Weights of a small image captioner: encoder arch coatnet, decoder layers 12.
Rows from block 4 of the text decoder of a small image captioner, named by matrix and row number. Rows with one number belong to one neuron. Each number is 500 + 40 x the weight over its row's rms, rounded and kept within 0 to 999. All counts start at 0. Numbers have three digits each.
After each neuron's rows are labels from the 100 texts, of 14976, where the neuron reaches its highest value: "tokens" is the input token at the peak. Only what is clearly more common there than usual is listed. The data: flat shapes of many kinds, plain or patterned, on busy backdrops. In brackets: how many of the 100, against the usual share in percent.
# fc1: MLP up (decoder.blocks.4.mlp.fc1.weight, 768x128), inputs 0-127
# fc2: MLP down (decoder.blocks.4.mlp.fc2.weight, 128x768, transposed), outputs 0-127

fc1.510:589464524505483538512517411512524425424468592528531492466470557567531557439471428501481440520525481534454509568481551454492537416487544524499449522492457492515490441421446478445517542511486437459484517476460524477538462573483488559454503468493513532469381423503525470525542493509517499554530469520467473544539489538538535477525536486510486564532528480472507481481447486459468508477537
fc2.510:482503513497489525580517547444484462521561480480483489563432523473491471518542491454590564414479571441478439558517506468532511537446557468523530472563517507497431492516440473394465428522551512445496505525461451554472495509544440533602486558529428473458555526530518500499483473512467541560455539466559454468470543456501473470522496463482540500481448468503528454493496486469526471522471
tokens: "yellow" (90 vs 1.9); "green" (10 vs 1.9)

fc1.597:519498540509469556413546504459434557417498557462475469545488478566476540426466542542502535501525494498475548517505519504513491484508521488513581448470485559587531486516410500485438450469428536530455466454498469495438430475578425567502487567478496567553455477519490509525581536468486499465498420539517472470517451532501547520502524549521485525528550562517499476489555508462460465497493
fc2.597:475428511627529546527506523490509460465568591474436562517457534526485514500435452458545528537523543469485454479525518451503541463423554523468463476480423491470422476495445487401506473438555476490570468465529490500499514491559487535566467478506525462492477508548544435455485511489571544575494486447510499467521583483473500429505502516501460544459517522479514499539495491520533519451472
tokens: "yellow" (64 vs 1.9); "teal" (33 vs 1.9)

fc1.295:492464461518591536513491458503521490463486457425566540489498495528548503476499480507438441483573509510486408438465505501496529501465494476488482564474393513493429470508471510414525538479501516529529469444479485489503452473520539589453526493451458468560411503445473521449495515500505491432496464473544447444443531568476456456511524502522467521442480498516418487567443441521485584499513
fc2.295:490448478516443501535475528489427433553567553586525502471493500528461513543452501419506500522501533498533498557614505477564533502504480509488425492502499441512532411506459487457506427567540453479489454446525468530541501441504452430568467468523470465501543491487514523540443435540527533559569515458503496439513488495521498535493484465548466510557527589457502488423519524464529530523456
tokens: "yellow" (48 vs 1.9); "arrow" (10 vs 1.1); "rhombus" (7 vs 1.1)

fc1.541:526528565492527488526535502564494495527538549536490454487468519503484516426550464536515480553600570534483514482500497550449597511453500537489472425538544525485525514459603528447465456477558480495462485476494546437493461548476466503517513529495502532519510518513529467560501416520466460509451528444473462491532425471538566551568485488444536478521454487549467432488609520465491542435492
fc2.541:491471446506534547498470487513479543480548555500545451464451483523462578459526502560551481502490519453529470530488576494532529497556504475441509525571566449460491478441484515544531554554504508517490485508423523487521421510451457480436520431452518479537531480535507520573448502477510514417472480544448508513401419529479498516582559454596555539479452532462536450501479508462458485507482
tokens: "right" (100 vs 0.3)

fc1.595:512525556463443546459530449532506577449451516477501460527523479573429477469479529553490476442452528480517577520523556508537536536493545447508511481535515507527469549510455522437458538558455540489396506530457519504420459482531501525474491459514489495556399469551522469606518501527497489470527522492530544502548565502486611505551503542553480427487518478549563515447508535481502504513524
fc2.595:438452513597541537573528552463534416492563583526505511538466578513503489499458481458444487489481551501468486467563495504531483483477558488498406481471447509501455514542441478425508455504554440526574463449604488507556489469514476470580482517546490479468450571484553458441481456505543558549462485446525468490504517488516480467511490531506495566495476494480522456507455538474480524448529
tokens: "yellow" (89 vs 1.9)

fc1.588:476492514509488488408497471519427444447475533504516437557520530491508503460496529545464489474532543449544440475476465505542490411455558455440504455515552529511468513483440478386525507489505561520448494545502518503427455438519514580442515477515566536504477429559512454488537485481481450433437466548512529474474536489540528457473473497462492492440485470556513455536497604493433550511505
fc2.588:462463516495500523575459541501519420476546534537473553486443474549406421485564511463553510474498536441452484547557454484546513530446509558500450478527440460502453503523519478510538452539553458522535469445524465495528519553499456454553475494500452444429500552501511522518442506549570519590546501487536455473459518497436464494551494486556481521494515519417453500424478437450514476480457
tokens: "yellow" (58 vs 1.9); "of" (41 vs 0.6)

fc1.216:560491556512535479468462432536479535453522548512511450527475572490455478502532508582469486523549481573505476497523433546521546493462530510468447511463487519568560464501481442484489429499485513544507456506500458483515472551467470524427548560474544541574458499468506420503533472559532531579522539566433483464562500520577498510557420490470446435563465463493510549497469492445508505499567
fc2.216:487526478485506535503464455538464471488484426487570523510500550538446496447457504526507490476564563528538453536521521519524584455547484480515556506482519499449447488479422553487462544471489539589480500545411487488424521485481522519509520430475541459522487446480459519555520567473555444515487507499444491475408566523564503487546546472544412481486563521508445548480591528501510498571489
tokens: "right" (88 vs 0.3)

fc1.105:498423515514534493491511515567440549456474525470471515483499502465519475557520514514483425596576522522414485456449497512425505482498535477529495495480508498535562465440565481484464519529559498469465522558485539501532463531541462540466499539448501499503453455519543469551444464558475503550407591539437507497548527534531485498559472525542494569532469480453423564471482497530539562496584
fc2.105:468512478482484399492496443473460476508606557538527490519451525554466485487560471520516486501491600454484481528549538490492454504552501426453494552504513452439503463526455486527433488511464488566511485567432539506541505548395481466510518508493491493518492539617556485579487455537531547472462451453450519519475479493449480549531501505537522519557502503453508518446562555434472484474491
tokens: "right" (100 vs 0.3)

fc1.717:452507433508528460520524471533477511536490524467497518519495537549512565467470538514467467460461486511469472485538534480489512494471534506469457548461540525529415462501511548411514487494505532506508508454458532504466463488563473565574526556434479612484480473445483405503635557500539477527468509511600502541563483548471531521449536541460529462532488481546518481539530471464560549579498
fc2.717:561546537521494609448492501410540463479559506459488503517440392528437512512514480484551468507551462495463477528480515507577518498519505543481522459492457478516449514553484542563561474519473492472507460501533443520463461484510477462474523454564405461466474569470478487513503493497501525489528546542478472500457602423480495500515533467500463553450511512506433514491459446441405481440444
tokens: "white" (30 vs 1.8)

fc1.663:575438502463573446452554438529428548538558524454525557465491491496484548548578463517448523503569481542449457552460575520515484525414524521504465555479453519591506513504500540456497433463515476453454506465472412463468468475517498458464538466520562472460554493534485529485471513445518509502453496558495458544437471467521537505520444489476519462530563559570509521500466544526519532495502
fc2.663:493510432557517475489487498487496506526606545514505525468513544473467534553528542489528466534478592471520506501551517490525473528565544432461493509533573553503529472471469571500442508423484470497550563535478523480488475493396409521495545481464532474495498556599488501556468450527489542487433481506422520554489477519482460517603457503498511572542486506452534520504569508492542560477526
tokens: "right" (97 vs 0.3)